config = dict(
    model='contrastive image-text model',
    dataset='made-up waving flags',
    train_examples=48750,
    image_size=48,
    crop_scale_min=0.8,
    horizontal_flip=False,
    translate=0.12,
    rotation_deg=5,
    color_jitter=0.1,
    cutout=0.25,
    tokenizer='word',
    vocab_size=53,
    loss='softmax',
    embed_dim=256,
    encoder_arch='vit',
    encoder_norm='rmsnorm',
    encoder_norm_position='sandwich',
    encoder_activation='gelu',
    encoder_mlp_ratio=2,
    encoder_head_dim=48,
    encoder_fused_qkv=True,
    encoder_bias='all',
    encoder_qk_norm=False,
    encoder_parallel_block=False,
    encoder_inner_norm=False,
    encoder_drop_path=0.15,
    encoder_patch_size=[4, 4],
    encoder_conv_stem=False,
    encoder_layers=6,
    encoder_width=160,
    encoder_positions='rope',
    encoder_pooling='mean',
    text_encoder_causal=True,
    text_encoder_width=128,
    text_encoder_layers=6,
    text_encoder_norm='rmsnorm',
    text_encoder_norm_position='pre',
    text_encoder_activation='gelu',
    text_encoder_mlp_ratio=6,
    text_encoder_head_dim=64,
    text_encoder_fused_qkv=True,
    text_encoder_bias='all',
    text_encoder_qk_norm=False,
    text_encoder_layer_scale_init=0.1,
    text_encoder_parallel_block=False,
    text_encoder_inner_norm=False,
    text_encoder_positions='rope',
    init='kaiming_normal',
    residual_init='zero_last',
    optimizer='normuon',
    muon_scale='original',
    learning_rate=0.037,
    momentum=0.85,
    nesterov=False,
    orthogonalizer='polar_express',
    adamw_lr_other_params=0.001,
    max_grad_norm=0.5,
    gradient_centralization=True,
    max_steps=4600,
    batch_size=128,
    epochs=12.1,
    lr_schedule='wsd',
    decay_fraction=0.4,
    final_lr_fraction=0.01,
    warmup_steps=230,
    weight_decay=0.006,
    adamw_weight_decay_other_params=0,
)
Rows from block 3 of the image encoder of a small contrastive image-text model, named by matrix and row number. Rows with one number belong to one neuron. Each number is 128 + 24 x the weight over its row's rms, rounded and kept within 0 to 255. All counts start at 0. Numbers have three digits each.
After each neuron's rows are labels from the 100 images, of 14976, where the neuron reaches its highest value: "peak on" is the class under the peak; "top examples" is what is common among them. Only what is clearly more common there than usual is listed. The data: made-up waving flags.
# fc1: MLP up (encoder.blocks.3.mlp.fc1.weight, 320x160), inputs 80-159
# fc2: MLP down (encoder.blocks.3.mlp.fc2.weight, 160x320, transposed), outputs 80-159

fc1.245:150140194113132153157109145077140141133118109118142126116140149061117090128141087106178153118107111131113143119177171075167098143122160151136125154101172124137157127121122139118121132106149126090135152114133097131123115126136124108083141091
fc2.245:103091123108140170115101167110114125162154108140086102163104130174102124133150160127107123136128151085154129129154192142120101149171093131124151114143153134133155148125159152133127160169111151078098146145113131130118138097163091148105113152
peak on: flag
top examples: orange

fc1.99:129118111080104116144151144141106093171149163159129125087133122089122153113147124118117141167114103094127109162124151124089142121090134090121103130123134163134156143149140151133161100101152144086132168122091123140078157137144116088122115132
fc2.99:145150126149142112101121163098130140148117105125140134138139139137137164129167091157149103108143095172126099183145142152127113131111146165146141119142137139118096135136131144141134122149077131171111094153120099107116092156113143153120130155
peak on: flag
top examples: green; orange

fc1.251:152102122133131117138141120146133085105165128172142164184123148101146121123138140102138122112125131127122145105130144115127139088162138095148128094123117116153138083161133108118070136145138134180100130124099121143141136156119127104125110129
fc2.251:142167125151101168118131106158110129133145178158127127132110120143097175109083100094165129111106141142136095140135124130149093138131145085114183115097122106145135127138169139150123147122194083108119165172145117112142166108103134103157160144
peak on: emblem
top examples: teal

fc1.55:140130140127160144129119125116105132147117130105100126140126083107137147164138137084133116126116148071118142164105121138106087152129153156167100107118160148098135124151109153128158137122117109138135154120175145127108128109157145145151139111
fc2.55:133111139097132127120130100111179155093141091168153116112134142117116174118133130137114136124112082137136124148131108111104127139121140097128140122156095149158153082155163127173160122140163117122061153119165140059142140168182161120147112123
peak on: emblem
top examples: pink; red

fc1.40:119065168148102142155152130148097114122126156131102107108144148152132109118153099154124153085141128139128139139105151150106150124144190157183103117125144145158122133092098130133102127150129132125182149102108159126141154102158097109139083101
fc2.40:140120145101101134120124142147116127102136073109147092167109084142124128114132161110131138145081178139127133141139091093119142097108142115112116104153095154108143095122082127106163091169113117114125150127132124117077099126147145121157116112
peak on: flag
top examples: black; orange

fc1.256:147165196122122132150085105130148131133091134137125113132074154073136125146147142116115103126163122137147120120141134096138159144122158134150144106170127139077136084127112124151126148170137138089114121110166124142162139136121092142099119117
fc2.256:110104088145159105146131134176129161130092115117107132129108091164144142175175101108125139098123153137084098071160135115158110101148127123091158095106144127147168145104097115127099144125134137114106124136150111108115137157178109166135115121
peak on: emblem
top examples: purple

fc1.244:107137136111182134152145146134126113127160106123091097158153120135166105135112168119097115181098116158169146119147126120177105110110102130117111114138137173077110117106099185078126111146116164111138086155120137117145150144107122082145118115
fc2.244:094162112134100106128161125183140094126127145125129159142091140142108105159104108082106106167135120057123111083139133115136113162082118146082127100137150115108093168155145121106121114136093097106069149140150152098104148136140138123141089129
peak on: backdrop
top examples: red; purple

fc1.118:081141149129120147094146111109128083132108156125120098136122107130106148164108147099120125098141116127087100113131132152142130121131161147164146094135134154121128121050075116145138110108136138098109128120135189160111130155117104125107140151
fc2.118:115132080105128111187164102127131150130115127123115096169109110155182101131165124108119127101110104104155102170120089150093170125122098108104096086111062088159150130165134149133093135149167166153123128122132101146167137140141160124148129136
peak on: backdrop
top examples: yellow

fc1.122:108142086132092121090125125111151122116158087159132133165107115065125137127093131158136153140108118093169137092089127126124135127112118149105117153141141142133165124123095146101100133117157113136156143103112129132097124134148139084095170173
fc2.122:130159143122162139091117149151181119107108140130095137110103109097100105140118147121095111120123167135125082172098129142163176105139122143167120093114158151173085104103125159098117135070132152140122144103164091119146115145144109109075104110
peak on: flag
top examples: grey

fc1.312:134095158105140142098151104097138118074133142116153138158134144085107112147105123171152126143066145083135120135130145117156147142119148143146096159134131088159119110136107131123153104169144156102126134119122126141114152123112176129139137108
fc2.312:097142108073162146099122134105122156102096128148130152151115094109128097152128115105137134090119126133103112103097115108117162119170155171122137151130108173141141084166195133098177120125127159139118150153136099151165118095098117137092117128
peak on: flag
top examples: grey

fc1.274:103108192135131111125109123121153117124127138097119177152113114099121125136138146087129134125139109131114159106119150153139168146111128127152163130142111153134140100107120129151122119160121143117087133135151139131072086140119104179170125163
fc2.274:145133144142106126143113125161112125130125118119149075164148091130134185148105075128132144101112122150119147069167130120113109132151147149086172088109155148103169136100121150139112165099142110139143086111136079125140114142129120159136135135
peak on: emblem
top examples: purple; orange

fc1.17:134099179136171154115149146108141086114128071153147178133151122141146138114128143132107148108159159131173168146144110112139144156118096135120086100147141150131119097096128119121119098165126160128133105144121125129100119108106152137135134101
fc2.17:126094132116135141150163121135102115140135118105118126130127145103173121131128094165141115107116109116112094108140097151148182139102088122109137152087113174068098127121108109112080120111108138135109057126098120091085087133096113120107188140
peak on: pole
top examples: orange

fc1.200:138132171159136134109151147092125093115156089133105174117110148061168145143140145134115142137127135164132164166108121119099114139141130137146177113139129114098146165087100116149108123130100102154142162135103173092149142092122156101123156122
fc2.200:100125131142126147176123100134101110152146116116143106151112115112153122163122125136149115137091127126111075160147124104154146118116130137126094121126145165077096140144139120143074125119123141125104150182057131146160137144147109118112144103
peak on: pole
top examples: red

fc1.226:104164136121128184136100141141106177137151131134125132163128170163192106129152163106138135114125137110091170137161108137175109111133123098105128154116089143105144148127085115094119115155121120099148134144143178135127124103134129131175128170
fc2.226:130088133139097125140170110176161110131136112175119114097094127130123128126142116115141126123114139091134148068125098126134128106137073115126096106106088097078122106118092120124085133099139111112141134107122108122150123099090087153105120148
peak on: backdrop
top examples: purple; brown; red

fc1.236:151096144104069123149132130101126084129140128165103101131122112115166105130118171122122108140163139125174101143096057118121092143129130137131160069115111166107105122145097112144138146102137161163108137180148133132098143123122170114148159120
fc2.236:173135155071152147142137081095125089133118100140133150127066132160110150135142098139147150130119133130066115100138148119111139112124126102155127123123130132134193137098133129089102112112119086152137113158121110105070148114097115135147104114
peak on: pole
top examples: red

fc1.223:107120146160092116086117111104150115117105182149090100163182125128154097125118121130111108156092120176105138150163136109110130118093101125155165146129108111112123119124112140093186098141147107132104116170118118137103133117139153152087153154
fc2.223:096117129078129144145138154150132144109127126125141156111109088117127140171068151117156116114150139140172094169141130149154129163163118118101059148120098118149123116141173131107094153123082119126147144128142122135155135093119092116092146113
peak on: flag
top examples: orange

fc1.235:135082100116114127110109125088128130117090102137105104137140095111102144137080099118133094104124100168073114100108095135146175168131132152141158098096143150109125115108104096128176125139118107141133127135160183134150065125093120105116143130
fc2.235:156176119123108128129131145150108130131142142165142164109148141139116105148122121149151160146122147077151146144158157100145131138094128106129117097147138156148142097138157158147144132137155127132139143143128135120131185161124117111138113097
peak on: flag
top examples: red; blue

fc1.250:082099131128119135121126125139153155150134135149112070131127144157162130145144136134088103160113138077146210169165177107128126169134129089131083154122159121128124137140126131096094123112119057130113134112109130104175142134083132102148142130
fc2.250:135137120124094065116112168110166112098084120140127157123100123186134128140115115162166145164148131197165125129129102127129133105140137118105121164103143141106122157146099124119148094121105116117094100087120143160120113120131130100108132159
peak on: backdrop
top examples: yellow; black